Rows from block 5 of the encoder, named by matrix and row number. Rows with one number belong to one neuron. Each number is 128 + 32 x the weight over the matrix's rms, rounded and kept within 0 to 255. All counts start at 0. Numbers have three digits each.
# fc1: MLP up (encoder.blocks.5.mlp.fc1.weight, 768x192), inputs 96-191
# fc2: MLP down (encoder.blocks.5.mlp.fc2.weight, 192x768, transposed), outputs 96-191
fc1.443:103160126085143103165109125132141157123140106152108112097112133125108090141145104104090099122101113089086094164096166105057143099066165039144131138013177155133108114147103057056182054164157168088057123104150111112109118117143109149156150149082149104101186129151110087118130143139092152109
fc2.443:189105088114105123023126070177125104160125088124170099159117146127071125123142244101088129080106116074152159124102155115144157118131121073164151124139133152179159098162075150186122093188105128107112150155125122144080022143141060092100107244124140128163159129157080150124144117210168109147
fc1.444:099141168083167128094084147132167085122118089136165084101140131158072105109118126159144159121134135123145120141135081110135182099144076110142110112160110131075124106105135153124126112107103138129124103147120119101098107153135145178098144122139143088110134192117134132136097105169117088161
fc2.444:054116133099153143108135093095111137122129091164131128131147098208154118170106132104125111080128165099103064148071150088077120130078120067127170140142097063095110139144148144119088137137151158134118120104134150053120150109173164139115105104125065052167135165131162055158114153156116129121
fc1.445:114131095131152064149195136163126025174108134173105138126105110109119131156139145161100120134115120149140114014108164057129175103132125091136150116096143056116168045118150092160132177155152119149085136104126092149136124137163128088091088199164121018116239161125137145088052097084132179164
fc2.445:091108126070124151163099107149175099099101126158133132106064137110110119157136119123154162168127071076187169146152155093087225109093144139125124061129167131132092205097113202214115101142095155135165124095142114109099168113155091137110161081138162094158115187139166116126119118074107137113
fc1.446:117084177196116075156113249131061144106153151159080126132136143179169122121085145115094105109130161110099097102142131135123168095123174113060097130133141031093127079126117092122145099088113101079205049153118167131115098099078118147153116191113127108120078124157162113176188193094144123119
fc2.446:142063199057118050184092133103141142044112085126117111149152159121115139134161128129128117147116127145154147131137175156051133087070137136157069099128109108101189194171110090131159131098148142156138123090132096130094182153132065150089131098126222162182114160151129155196110184072127081182
fc1.447:072112093129121140171085175123130131146124156093110107131142098147185120150176111135151134099144101132115177126186125150108090132114064128107186087105111121138137109132123112137121162108147181082137120140161142133129145144117136105127122158121141082169085118108114114146126102166125151132
fc2.447:118114075113111120171124120102140151136122184072140138133108085124147104121109141093186149078169134124073122103136111162169137191141139152126111124122121117110093131119129166182115139155060124151126126149139158119087147171148125135145147169152111129165153144119145091157134137155111141150
fc1.448:126147097140115099135114118234131133202139171182122029121092138114110153139081170130117161103127116139110143068151138130104099105148143154079135046133120087136091062116093111160080167174138042190084099114166112130120103098129093184158128103106110090036175092137129138092131187144141097106
fc2.448:200168181099140196044072111178088158093125120118125105113129157098147156181088070114084145099111161117154142118129143123125114136131113125144159082119149132148078159105136191131139086118160135073121118144161133147105127126066181136144149120144160109196144118156121189098099116119138155154
fc1.449:082073159154146120098148164087139182085146136160094119127109086196122139138158118116111135108123097084087185105098136116111197148148174117100140127129149100177128084106160136073146169112120164141172087149155141179115142127105130133108054104092084077111100104200167136095127130133088135115
fc2.449:204165172092117111143058127092123115121110124138141093154133140097120150155131189098056089106137228110137116150127132152121120136148111168057110136095158104108182072111149104084120119101138151076122131097129096090171120125139158122143200114109109088091118075140123142107136109116169111131
fc1.450:148119117165154154143141088144100114061155097091169155091208123193101133121168114153116087124104126100136161179150129108171160174096154118082071080140124108158120112087150064123109034172069075166113113094093139142095185135151103108145145089142076088172222138104109164071120097131103086066
fc2.450:154063155114108101172090143135148109106117124075160144098111200113109163110139148132121176129156147160174144127119149142123177115156127090145100178158134104088119204168152103112139193113096069154149114147112143123054145150107151140171153138152070149146065129133145076122128128120136127109
fc1.451:120145116157078127150097150104129143116097125179135125133158108142142177134167146128113113142193101169143139123092166084150174125114095137133117162112153135160158154147142098093128109136122111094179149137087169147100123179127179121092160120094134131078115129100166148107116097134096200095
fc2.451:140113135159140110075106119151119102129144127103106168101128166097166141111157205157109167128129150050161088139122177186117166159107120123091107116142089167097148136155124058117117160084090135159142087134153163182208085084131124174114136058134171129109123050134120125148140127075105114127
fc1.452:065133162108095137120147131132136068079127157129112171135145154139098133084135140146135115123104128151077168149156156117066149170138135107116178135120109162105191108121090157104121085093157126091116138146156182141239114112157196118130112128083072125129163086150122107138080120150123137157
fc2.452:137081149103092135107155156171179145141121111139200091156176087153087164134128127111127112077103105113098121130120113147166076152085147119132122050160109139185148143129091154093105099142096025148135112144111066148194109155160123127160170127157141132205112123116091103111141145113089117118
fc1.453:100127116123123163125129193170120156166105142126144132117137156131162104113132126079151125146089133162080132140131132137112155119130089176192107093164156062118185086121110116116095117139101146146137083138107121129101129142137157099129104174094146070100097121130119160165117114120119100097
fc2.453:125080151152187122092087138136133127141123145164149116098135096153146135157099103086131151137153160082073181184100182145104162172074161111126175141132146143168100111146097149139145102147125150149150136112120191101109170181096145152166168120131127166178195178100136111167126116144101164097
fc1.454:106129033139073149135142166131145093217162153069123114107123047138085185138133160125143134199148122088058147070078126142085157098110104144153149078122085095175180089188131169109118081145133126186138135155114118149104126118097133168095129154122180094066157153092195100071156179177162123158
fc2.454:183071173159169148126166122175133129109107163158111097103164134091096187103134088091116108063126145098148115139167141115095115115072118150133116073138136132085112137087135165122110098081186103123096113130110110156142132118134094127114107132157179075067156122175074124108134137105120085177
fc1.455:131161126103149144109119140070103103155158162163130099055119116133126139113109141096123095171136179099077111164156138105100094082103090147097122104104169118156161126152126078135118126139162154166151151148161117134138155103100151123130137132124124132141103150138156105129119159118079097080
fc2.455:126110116145088114142169185078115139133168106141153114128131104115140099151103090152171109103125133115182150159098175122103103153098132161123104054136157122112090152110149135122056110110112133089137116138150143158106124131195120164087085153134097199082127098158089151127104110185078105127
fc1.456:080158141160116140135127154201162121143111133100110131138146130152113165121082129124113095118047204113247144080125116084081152214200138107075148152202060126113154120128174155126107076159076084014079090102126090132172126133164078070146112107123148227110127114146133140119076151071186189133
fc2.456:225159141107175118146088162135112114079167103143124090085151149198135133140113154078145155106135198000108090114098077152222206078146137092146131029137106071171204164024129096209191123161188155032140102131131102113079189156108175131051128126114139068111003166114051093168122076139103141110
fc1.457:162130086075117145102144148125128080155120110119139140121129207112161133087163091105167121147139123078183147126079129152126166147152114054202143120155110158121141083173092190182151148117186103129086136148128077152075076128141140114144134106136140167083113170100108199125146117087104115148
fc2.457:100080150172082071151097100155130136049106122146169114147111011123116091134156129081097168152147119139078089079174138114135105148123145115127047076108098127148140139129188070145124138120138087129135128143136169080097225118151156096191125118130119133149196106136171154115143136134123163089
fc1.458:058156147136130163136080150112139144110192134067108103087108189135116152107105154101107177138116166103093125192128043124134149111125152173124171143100124113091124127125089106197137134117040200153095138106159130110159123123157170137116107105135116163120201115179123077060108105090116121060
fc2.458:158090134105119087155206133128124131091127156207126110130123109110143142132134137069095065143160149113143110132105092119153155098107099049051133145136147079102181098114154162143151172160177126144151124107129065104088189046229190115142123211131136086103132114100154122132129151091175155150
fc1.459:126111116164142156106196105140111137112143124152116113156130220181174159107162119105123065175125192100155177101133150111114106194084119047058145120172188129122132149122116172155104092102069123094163095077186074119128165136144078099153054153115149122114152061084095086111144099182090091126
fc2.459:163086146104097145132146202184109129118102137081163127149086145181124164152151102165139143137127109109073100150082128154154135146149109145063103101131108113099220152068127069161124115104100115102124140108097092144130095133118122116111160071181151147189108122146141147150141158178180121126
fc1.460:126121128094080177123126165085077092133190216114112159132134112138145185109094105151151156169133145125150164153111120121097050147137173093111068194110255133101114107140108127107077127036140129099147125204133131121129141082132123159087094107183134100134154161210107133115171164084116113143
fc2.460:134146178103141150151111069110123127123130052159119069139213204158108151111141135104094158150169076069106096095169129140081079194074119103084134143114217113080120159082137165108152081214098144123107071142135159163143125126129129125114158142105162157159118104121110118148138170123125136126
fc1.461:152107175125103170100159104114131099113105152171108087095096112067136172119177170080173186098131146224141086170090068106132125133174173134116159183103065161055143166119166097106221061100158156122119206151168094101118157129103051170152119153064080102102120150089068116173112097054185177164
fc2.461:150121078126142109103155129135157120172125078178127185131118141126146103107146168235146118171098140102131217137180129111100133105080109115100169168109141072099114154143124076150104173162162150136120135143126157168173130084110195096176116157119116111150141107105157082095127128148103079116
fc1.462:162139137131128133056132127117170148080094159138104153191189130061097109195162066113113120130117155155141167176142165146105152104132109096043139113157108114125100156120088100081116133137123111110093182140124146101150146164155128139120074086156136086088130135151120147100129133132129083123
fc2.462:173161140115122199137087106117144093068114096193158105182066132104195109103125150153140118104150031061176074082119130204183124120053114161149134099154113128184118167123151128103148097103119149122135134126137118175040121120131142160129099117114136146152091144116117149115126170129156097099
fc1.463:150127124132163116138092169085104145125117107190173130093171104159083133150109121117190206110123166098098071099139140123149136125132065138164152096151142099122090194072105047098146096085141184167104142090132166104153137151152139076055103115130103124125147127120116175146107103151167129120
fc2.463:153167120143127090163145144152177096149128106073118167120084125180112129168123135169112156129136153083119117088165052114108172157177131183144195109117172084091096107166159136124154164130107196174122142132125076088122116129121129174032127068136186173149156128137142155157165138117161152149
fc1.464:018166176069142131130061091075148129157180119142123126091075084156166143078058076057156156182147148070102143103110116125158119113128098152106064188091075096119179114148122148112095080092149127165148121154121123145155141117128103145154129150110118170156120148112206119169124114078076119162
fc2.464:105084102132116161133106122157120126137117172168155139103149151115120114102127128141109162135157095156099104135136119148151165136169133094079081158114071068112097091091138093127158122189136151114154185095099124194095099121088124120169136097131097141094163093111095136140134142136135081134
fc1.465:125053164102110113127166179134093098140131112142070085129085175160097130126084155128175120133094148150137122178050164109095168118147141152107192146118113137147157141140114126115092142172114188139125126094089088186131206115123096135057075171108119107149124163091158129169096090072108098123
fc2.465:130151198114167129115133130128065120099126107121136117157203091075118163151157136148126150112101139074138156026158128075148150068083135126070136114164141171136151124139144095104119141113067145109133143125134221130135064062080145139148109103134083165071123078149127119100135116148092124094
fc1.466:100115100119217123115088147156137119142079138132125078115118168101151139092059119193164140153136153151164102126111198114143145087132095088092142114155055141144166144093102101097121176103157138159111132142157140149112130107153096186097087132163154109062127110132147112126110126140107155133
fc2.466:042146173074078144111104119139101105084149053127112164170189116148121139098123136127098102088140087135138124103215084116151147127141100192135101135097132168097133123138119088213145043201187117136137143114153185125126124157161109124099120138131168132163123094130126127101135117059105125147
fc1.467:126111134140173146161091108089140097090149101190092105166127113084094118100085116150136084093127159060116150107117077133140103158054060190157146139111144132073149140125121157168131106145136099128119135083131136102140122120101154109107118150138120134160149136121153190165114145157149084196
fc2.467:099108151149122174161098120147077096099121076102183106148136065168165096157113164098086142106110224146090120160116107092125182125172135094130121121127139158140150140117117091159099095095171133142141139127152138117103147144089092149080105115148161133167147115139063137051123127113081181076
fc1.468:124121072167097168134147126075140187029082154174107087108167076147110173143171122138115142150104153097158132130141092159094170119134122114111146113143142103137140095107138101081104133105143153158183176156148113116130124224165086138156096156134171153117135131144170137131170105136131089129
fc2.468:153146123096071064139160162154140086119127119145103149111079179165175188130087066092089108132119161100072126132111109098139081170120119115118226127149125143087165155111131160164120168125114155132085116134114066161071115164164101123127112129123165148113192089134137170130130142139171075134
fc1.469:149156198079145088126084110168055135146177166147128161100128153104070092119158195190110077226138127115175138173141122132167130092170077087131201092122133150095121168129119149188128125101169122122108121170092119075091110156145116048125121106177094080125098132168134118124092102179070150089
fc2.469:183124122106118199094105140082159119112112136101143108011117096140100145107167170090147131096123100151169123109120140123120124072086106113134106096117155178178193062151124136059093089056113199139122109088144153160102136164105126137131141199132147081195127118122157117157118157146159124121
fc1.470:113140160102073183104085122186080193085151140153071139189166060095150120139052158161169057098082221116071174121148175178079170000157206197194142162078056147141062185123161058159142083150137121147217101123093047158170054145137132142149061105043255107124109135143106148119116119148096105135
fc2.470:109156078068081099084109158041165142120146152094191115087179142056152094110158146078147143060165089204127088143110075103108145113146128167134052164123161155169122155172194157064162174088127152113124145122129075136143176141117129150123122068142213125142055122096134115100130131194139074148
fc1.471:127073050107160119084138126150087169089116078139114121107183126137198186037166192138064090086120106187087136085197150110100129114124119140120105128106162129147127078120162109112126073122140126143173083168124129096156162104134174104187086188031095130129157127142099139149158122107086124179
fc2.471:098151118114107192156128083134154155100132112135173126097105170092123080192122133131179156171115116143157164204230121117129131134141130116126156108114089143152136144117132087142113140141135131169160133166126105140152076082087123153075110148102073166153131121132112156166118155111091127119
fc1.472:059127108112164082138090166119171147138074128082105109104077157171128133150165085156136070125132154051116092121117105096166100096133126148139096171146138142128139087113055137138156121088155129124175170137130117153130210122148128145129214138113152135145097171165114116133112145114124147165
fc2.472:089107115119120159116153021134130099138152175179084081170170158191128101144124114164168154105129134084200096101095174139097101111125121138173106145113124103096133145129084163115092153167144208103151153146119121130091118118139145093126095114156115124127097114115076106145104107130134179116
fc1.473:088124149126082155127123114138159083102151126160134138176142116167126174155151099181152126138152136119136098118142140155092095159151106118134044109159132111093096085124159137093149133121094137130148102111099114147133130138077161112170126062129173110126110144136129121190080132151113153163
fc2.473:116101094098108093163100130123113149100118112098129126116076111128133129107121162148092182134096154107118152128151112124094146092123151124154113131149145124091081100105133107150129110132144136132108050136124148129141095103159159140185171162140144171177120149119115140150128149143139101090
fc1.474:152141095133151179122230083037195145156149137244102151081154028099065112119111156177109160168126096198046188132143147141202169000168089124106177165216089145152139157129175083128206116152170105214189165197123179110142142119125043141158113098115181116097063173169112172098119107159076066060
fc2.474:191136107152138095092144166099086116143129123069101085109162085096139173097127176064203120119141068123109096113064146148162101187072153152086081165102097183096168109119125187064157153117176156102133110146141105122087140094183181139149152120150106043162163114126148171120115117166124170099
fc1.475:176156131123115148143150144092130126127116154125138148122168125144124093138098157095155110164133132147111085124104166121164116133114093102114141143134125111113163127151100192093151136134186056092125131144089153118151173155142160145151136119116141135108149122140098094048126112137134138109
fc2.475:094079111125108132155133097142123126076152069106114152171113146174172104115119130119132159143120141109137122100121096151126172162063115121102123137138129164154155131069185201138177132110103187178111117125132171111091115127170104089103136080114116054125177149126057174132144147094145127112
fc1.476:095146083133086142200155110074171101124141090145162167089121091151145135137203125177155138094142161099111098154167095103173139106081181088165122073115115119112143134138122196169124113129099088143116121152111155173113134129162155126118111045100190132158158121151099095146114118088157109137
fc2.476:101103092131070145114166073114112114159159100120135167085166133039071160094152113088069161120127088171062164083162068162160113138104122135172166089127137150198116112122162124178149141105104078118146170102123120166196140100129120081162129162130138181139079086144117122166144104144080179116
fc1.477:128048136122115135131175178135089103123139150123125093168135135120131100186131152148065148118149097098096108159096150128123130096156166157173117061115098120115187128145126118124107139112114148154073094189102121183153149127169102117158101147194144126157166129100158125125132119057127091130
fc2.477:047098085067168119125158167133154133148115099118124094060100106162057113113123105158145134173125105040060154094149176104077065084128130120145163153151095140089124095176103076048121087046120156143108177104132140118155113108168059123157133153115100095177205160134138092156136126138102050134
fc1.478:096147120209103113072084131015122106122123092154142133130168131144176118072121076150143104122175125145129126120150096120110120174121082104130105148093107116146117157173129116102158161126159065136208115118121107177087163147070145156157141118124107114183105153115114121169147169147218085177
fc2.478:026150153079140164090124067117134142119132122171163144143144103153146068157100219105184154075112102130153161118129123117090146173131134122042076103147087097184118120046088115229154164126094080140119109111120138132161128161157105136126091119121097100110073121129128158159113144125100132118
fc1.479:099114064090124186111075124152160168154158118122087121131153120152169117116110121109152127171164167158155103074136107137124169149156072063154133133076126111116080118119160124122185129067162126141103063163157099048143114104130106154144073074116073142134138195155156143091097166117135184098
fc2.479:098116128129131128144154134111148105064104088155141112071108149148083165117107084098121117108130098230072117188114159144095199205126113115128131170129113112162097158091131194173145067106113104154127159133125141121120153133135076149152143154104145132084171123121068149055108104154141073118
fc1.480:169104090168104139128113143137115168130092161210121157230204106152164232082155089172154124158193172156126134092107168127119169118098106160120154160071109062146078122120121160131134182101055121140170070140123043115129156141134086082155111078091171066103102117131176098112144152172121121131
fc2.480:119141067064097102161125105171133140067121119089036120191099075135114146097123047067068126051122057118135111086109103092082115146094111119106062160133129146092158077194102153136145122146107107122153135133112105118139112076130108129155162124124120102114127141135120132133120148061154091149
fc1.481:164142133131077137114198189129125168088132140121142133146139097136070119133119073106154157161141174135090109095141143129077164097091137134125108113176116126152159147170153095125111227106071106085051141174150087172119144147156104150107100077112221144183184173188176076157158115144114081109
fc2.481:163191121118130117115154108051131133175121131129124125145169196120155123133100143143120153141161152151121149118124107142088085096114141097115122115118106162143149133112109133143119138184125147141117135105128107095156151213159182114110111135140179098105053145138104193151148175149130137153
fc1.482:160131165112171164105121127140170099117129140133149127136125148110134151130160110116126118067111180123131148165086140122141152078128115158136096093162156106153169080119146119141132097146116133126143109142138126090150139183143117135155121134144170117128098098124092125102083119131093113080
fc2.482:129146122120164089158081126159123110114129125130110121075134124167108119173115169075127179094140106110183150120158120156067117108181116082141114158102158119139128106141090119143106121142152158117106118144124066123099123159184167065125127093122137107131131103098121128147106142100164123160
fc1.483:178158117091145166176085187141122087084165139088144142137117177158126181057170108071093094124174103114148038149153086098065128160188178097164166198104142154126136082121128072165171079121129182151166160169107076152118112156165108170054093100128162105170112112072069122106123061035092124114
fc2.483:201148200103065113129156121094154112161102108131079063186154126147143126090125137180106121104118099150042153164090102149044079108116142173152107153127140137065142104079125135131150175121091118151137163131135167141187114185128201120125058132145078119137136145123185139056105132082058119114
fc1.484:177150147193142146162110047204102145128044063222109128151148146135106166096105150160138097103150152107194086123138127148092095105108082151199138173068167113127124150121152093150042082171221186159158138088161123092140138137068165125081126137128101217113105101100090135070122138102141137184
fc2.484:093099111102075102129144153114141140087138138056104149103114128151172117079155144120135149164118084140055153158090168152155104138152137179156150154110107185148105135204147091173188166123147146129112150134138116163090085078048110126129125118137181216081151149146101072141090095173163095122
fc1.485:161150148103121118080118146108092114079127059201073148100183128087145171109140016123121126116125133075070178111139137184095144140171118146106135118144111113101158089186094163084150090102096080149156100063147148110113096147116124156138167083169134141125124136107123156125117172081158056093
fc2.485:121170042154165182178147110097130151152142082132112105110077143144149118121122090166085159161102096132059124134069194107224165125082136137100197177147132110097148215060135204140158095121088184162144113097126130151141103110223115156104160171136201142172114106120101179110114118105103070206
fc1.486:096132063124129124131145101151157094147131176142134121140124093174159094122134198171093150147133113145102086117188106111190161071131123161154147130085130088141118122183098139090127138089130078137110121131142162118131048157138205172115128118130177100134115113095171169088176136127094107143
fc2.486:095114156109122139097184121142165127104136148151081142147086044149159144096121136173126124116148137115131170144095156114153104137141119093101111141139128123068143091115124189121105109167158141220138133140119143157155157082113147151125102192125093134128111108108185109180076093119151129131
fc1.487:084085093119049124148088155106130129123100114083136157082158169197183134130118107124116142208138119156213142111137064136044143200205133095122145076138135130079195106084185145165127134135130158184064129201113174118152134140177119138170119107133143121127149078079092085119159138112136120164
fc2.487:078114053100155105171208158119120109094128084126115113164145125171110132113095141132061149081171122088084085037095133141072127155161131081063107082100125112143119088131101123106122121130171160082126157101116147142139112138080109148133168092159192093123159128138107134081134114186036160115
fc1.488:108155159151128144141115128121114108147098114116089142104144142153094108084069142162128111100129114100121130120112078120157108098134097101111162134120164125172137132114093158123125171111204142145128143113134137132103144146083136141133133099169163126145099166185132122140144129133107128119
fc2.488:088121104119114147137146090156171114132141150150140101095195128104129151142135162138141131105146125171124178175095097106134136162182147145174119139127150127151103120136115184111109098163136085183149110115126158135122147165145152136094179140129140107138189117156117145157111140184070159125
fc1.489:129111125154160124105099102127148168096113171118110113104100140183127156131110150114108131132107133113128173121109123139157100106178076115124107034157127161150145132150152150133108146108101111158150122160110099128154142132112125114131126093146116099083143142122108114132147097170153126127
fc2.489:168135127174093103143141177098104102161130140147072106140084140122114159099137149127149158142128130105122086072159156176113091135099114207078110106139164155080155143121149121122129134193193125144110090163107117136176146131109140151114140133091119097157138169136141163087128116118065168106
fc1.490:069091137133095130137119126116125143131114109107114102101152115163157144136142137143069141092139094107118105163162173142131145151112169116070156115120148133097129120151127120103116138127148103114156125128132131150153153138072135134125183125133137099138109131135138101106083108110104074125
fc2.490:172089099145163130138179118126132168137113124137093121147116098110128155118109130131097105169119089078141100126102142130130095075176108121122130074088110136147134133122124139141089077208102167100134140102108071159112159097176087121127134116135145142130095114158126144126131123111099104107
fc1.491:119079180108135131149139125109134145087147123163083100132144088058157131125126138131179142159108086101106105149105137105133107117177142100161108147138152113088154128133157116097156104112083100127142132122145132173130180133123117106137113120111108152164195106113202126139133119110143102134
fc2.491:106149159124143133144153123068101122129127095099152143130138166115103112113136136130141127146122145193169092117151135132107114137130129116103116140111127144134186103126082074101140204142155092146119165140110141149158170134173110108092130140106095136134149141129097176152140170100106206101
fc1.492:192093139109127141163138141152122139144100116107108149106085150124135109149165161127123110080157160106132097148154093079107133121154154131134129093114119132131096068123138110091156156117113118153145140154135156148137136133109065143136160145127129132140151119178103149145195144102126117167
fc2.492:139196121102137161100203085156087137114150108119125190172129156138157177150136159170050177128156106184120126113097079102144094125120143083139144026092138080123151148162090087103117144101172103112131198113120123112116106163124152144179076205104064089091136124117091126153140087142066109189
fc1.493:136145092086079118149098153125152129135167084105128184129104152129109088112120123073219190136141123119133152096134143077156081185095070141117183082084188171111117161102135153144083119097148171130144168161166143103161114047133159127142164182055095177090143160104137147162104102092116166119
fc2.493:129097138169170083101163113131127123186109150156105147124106139161118158133147135136142129141129145153152165155143167117142171098079130106127096097122067108118169108122120118149134154149151138130149161123146110115107051137093184128155079141111121140119150165123084111110170128112141097085
fc1.494:143125133172148118137110145115106126143081170094132133131105153123126133129152116124095134113126107145091137102123107126148124093100113165121151118098098126136163081169133136125141133069154142127159094143111122140100144140147164140133078152133125154110120099127165165148142118119058154118
fc2.494:150115129098163131131135116114134131140140127114134156120133121160110155112119113154110148135137128141122134117146172114126093174142114146100113155118178197138110116095100124135166094132164126165129112089137097106166113109134184140112094150112171133112144137127131137154112137146139108070
fc1.495:121148136189099189090175140148090160090053203163121113150193122174133052097090074137152115115171157150063138114142131149162101173097109083150173178114000160171043129104171098123116125192185147173087192162088106131137096134096102103140056116163109061093162122131144116157131158214111164136
fc2.495:128171105157075156123190159114164149126152126155155171179144136150107091150148078122143171129067136087127124119121147119165136138103097158222071160124015171066197116164165194053089200083051127120123182104126084187088169179087123090126124110107167093129119105128095142100131134059135167092
fc1.496:112189141207146170182117096144159098143096127169117125087121138092117087182155099115077011116112100114206149158174085132164166144104139101102110089114090137159091174169081189168154105033066137089180136142083157122144179180146149144130128097155148149197158159075097170098169106134093073105
fc2.496:169074178156097089213136163072101115039138100092141114123103164043130159173098157082113146137129120121060164141137124082137150133098145077061183155129139121125092177128132136103163106130116103134097093118090129107111132082163141135146132165134155134068127085122131110137115156108119134087
fc1.497:140109095139168080062084130120084126138154143120073092108135152154148141119101162103120110096102184161106167133092150169115126137113132142111122117194158172205053142113114134156131143113136109093201136121158149125101154110097175158153137142118153140089086090128149106130161109097099161103
fc2.497:136124170118176117125124135133143129104138128157161185126140164150099161126150127132096144110093111159074077107106132150116112158145135154093132140096157140062181070120140104104119154107159101194167130169150168181146130107098129133120148086152106118121108097144161109112129119185168095165
fc1.498:167158152090204106141085182119163099101084113186076150114097105081165111115104098091120141151093091060199183097059135151201146151107152109146200184179130089124083198076090092131145175132032133152095115098093125126091105136193100142208104115133033058168234118131129135155082106103095099107
fc2.498:174103111126141099183079126149097149136137120107175110076097131125113170118126142103098149157114110185129091118148053086198064151094121149151142170132124180101168159177159142186083139120124115048141178130119136166101137175129170117204042169162133157128130154120084134087119117123148121061
fc1.499:128143141134171122163098126120115140143121108150106124164140107137169124134162135140153105122102146141137162136123104157109139097148148127118131120127107134143151120090131103116133143133144110114109101155128130157096097117127101133114152112140167106133187113092168111178153137115171139118
fc2.499:161100108125094157097100150120128134131126143153165131188121164101200101106158151120147177086123099117096097102126100128097159168104143103170101099137122133152167145150088147131158134097116105114144087133133129130067085072103084121123131166130108161149097163117113112128143116146085067119
fc1.500:149121157121183186125144118090058093137118120082134163135076164155135099111086133221106108146132181135155056122134158129146198131134184128114171092098107132089140167096145204154131115109073111089144149090120149125111140115175133126130093174141171132070084172195096135158096101131062157152
fc2.500:150173095167076065078175109135090146138130093057118116165170087150184117103149114177145099109116097124152156122070111136063100110117147115080085138126150206121111040035108065149128136110175161067128123145133160145146110108110126142128112081142142130129138091076137165122106120132110093120
fc1.501:154157117148214032178141112119093182113160038202154092083101196124116130090152153156156102170092178174124133101100115141170157124056141101144101099166087203121066146150140083123138164113136128175075170137093064090121130149166124173173115177133179138087113065120176134140149146158077133045
fc2.501:162125111108073164204104200127101143112126079094065136111086184150078136117122138112113154116109037168145132143121136092145118098198145207168108134155162114115221084090099133191180067107097095125136141119143116083169157130171113114079126197070215121175175161118146128147125134160200142196
fc1.502:179172125202076122117171106120080118060157135083169138095175163147081075167166047107113175121108161074189138174217181132173111172128129068084113084099082101097141054168168110159130187122080172073147151148140112174140153134108190137093149220159143088205108148082159113134143071032089051056
fc2.502:176061146134172109188124216138135131091118116091098132138180113156086138156100131128128128129124089098106039127096145133116144088163117191134126130100155121123242187127091066135117187090049118128118185130115117069082106101056071145085166145091119208082118116140119163152154128129158208145
fc1.503:092131102102155089132101137124132214147091097190075067091168157048162185124211193063176056131111162173052108188124161174165066125076081194132136095083177120122073109077172137101237148150147132147151079071173125215143144108153160111130111160124131108182132063132116145133059154115016130164
fc2.503:059183181163092166193142138151125155126128188098121087149210194140132105103108152143163119130148139112178104096174116167099147115136107173150175065143119093115102137153106121144117098174125128163134129121126092125149171139153107111138125000125127133152126128133091092168135151126140095072
fc1.504:097128157112133136155107147141152161119111061156098070121158103074124131097137134091118082167140170174090093139041144118185144077138142128154181020121168099050128155135117107124130081155128145107151178123168104083136051178150142175171111088135145146136172121065079128096120130111140092140
fc2.504:176072069130105148135124101068121125152128155118150146110102205117114131096102122143138117135150125099127152129079149131151140158094118190176075154134146155138149094085173149199154056145123108126141121115150149136134200098117104100139114117107100143153095154113136098121151161143114110120
fc1.505:118089144112106226171104119102129137138102129174096103139164133127154108138141160124105139103135125083133177188093120145180207123136134141129122141144116112161165182149101099175103142132121151175174135116166126135151099133137136126090108146114132081171136147146104052168102064155116153137
fc2.505:138182132056119171163133070095155155125124177184183108138142167154094112145158140123130112127135147102151178090184144093183123094167132174119106166144103136136051212120143114133078102138139118140128144118126167239187117117058145161092151162128139147177136130130122094137129131143083086182
fc1.506:087090129140098165176115124078088186167090137112140171150078122126096170097110185143131142173131166169120161095182112112111089114170096108113172143112147149125085121122101142150101077089099126089091108183152136160151114109096150131112034141133100145110150158142119079148107157156122113122
fc2.506:178136110093167121115147118110132174046130149145101143178133140153125153148110137108154166153084055203140235076119068135118067152076148135156116057130144144082143097246117036177084097102157146170143183114135147147077152122133111148164115051135145063115167109165187098099122137104186086169
fc1.507:092102122097103134152149131091111124123136085119084112131160131099089138118142088152148132142129172121086118137104130151120153058135112126090175130150085143137150160124117145100125147164142086108118162141114159122107102161134127140058161145109107097126120127093158154105136109119110096122
fc2.507:139204197111078137100115109110155120103149149136114127141110166089139073122138136133106128109125113111088104122103127114168154123155125169144058093128115134069172105164141143087092099131146129094133104123140157114066132106082116122120138155104173114187122108134083154150158121116171111177
fc1.508:124076162090127170131127130124098145218154141159182171221118125121140144142116072164108148131153062093131106106139115112119058124143194139126083116109159132115160176153140106185135075070086109113126150122080126134161193123126111149136118079157119215109126143115109111141072181122120116149
fc2.508:128089041096153093192096154159128112082120106222140105161195092124115127154127094000180134092139090103052153159149185103114178145129101153129105127143117179071165080183105068079106065130134124077132186117141076091157140120137118105168134183142149119162164096122100106112081144123095138127
fc1.509:123121180109067193145156099085101112117160101136103133122137145155120170095113111133073072052136123255184158096143132123161142058126093071150144125107173170147156171146142180130140096096100101151122199120121190127111144153131156097131129148169118147102121144121096124066132104119101132071
fc2.509:103129196158156114109156122121127122243138102119146127124175110141114087156158166112162084051119139176129038163145205104167066087109121181111145135123125129135201051111130142117127066108139177126108135118149166123189068134133104109125079143126133178102089116141092184145090147163134066124
fc1.510:141112106094138181160132092122136114045165106147108075123142085134110170050089132175130106153138159127095113154090084151215139194129144105168097137151197104093139118130083181126072097103102161130168128073155097103100117102147129049167114148147128127089184195155148156126162185093128128136
fc2.510:118091121117143103226093195161123145147124154171154138127130128127077158114162102087043088106133134193120111111097175110208122147093094150081153174144156125124130140169077103181111149113117156105130131108148134129122112141138109130124091132131106140132116111106122142122154148103101146149
fc1.511:096105092095118082098101150147124058098144087144116115109161128161057154125096138086168120107192089145087088120126114093121163141121134117060147141113091162102091107189169127107137192098141144129123135094075111159115127101116154107087153116129115146132197149125164195126161135168107149097
fc2.511:107165103056150192172125071128127090079113097096085161121118157147132150144127122199138116126139169157134202127114142112163171166131129137142138136144162141128117143101114124136120118117198104171120061137117013085133154078082153121134123134155112126095147129072151100172138116138130122176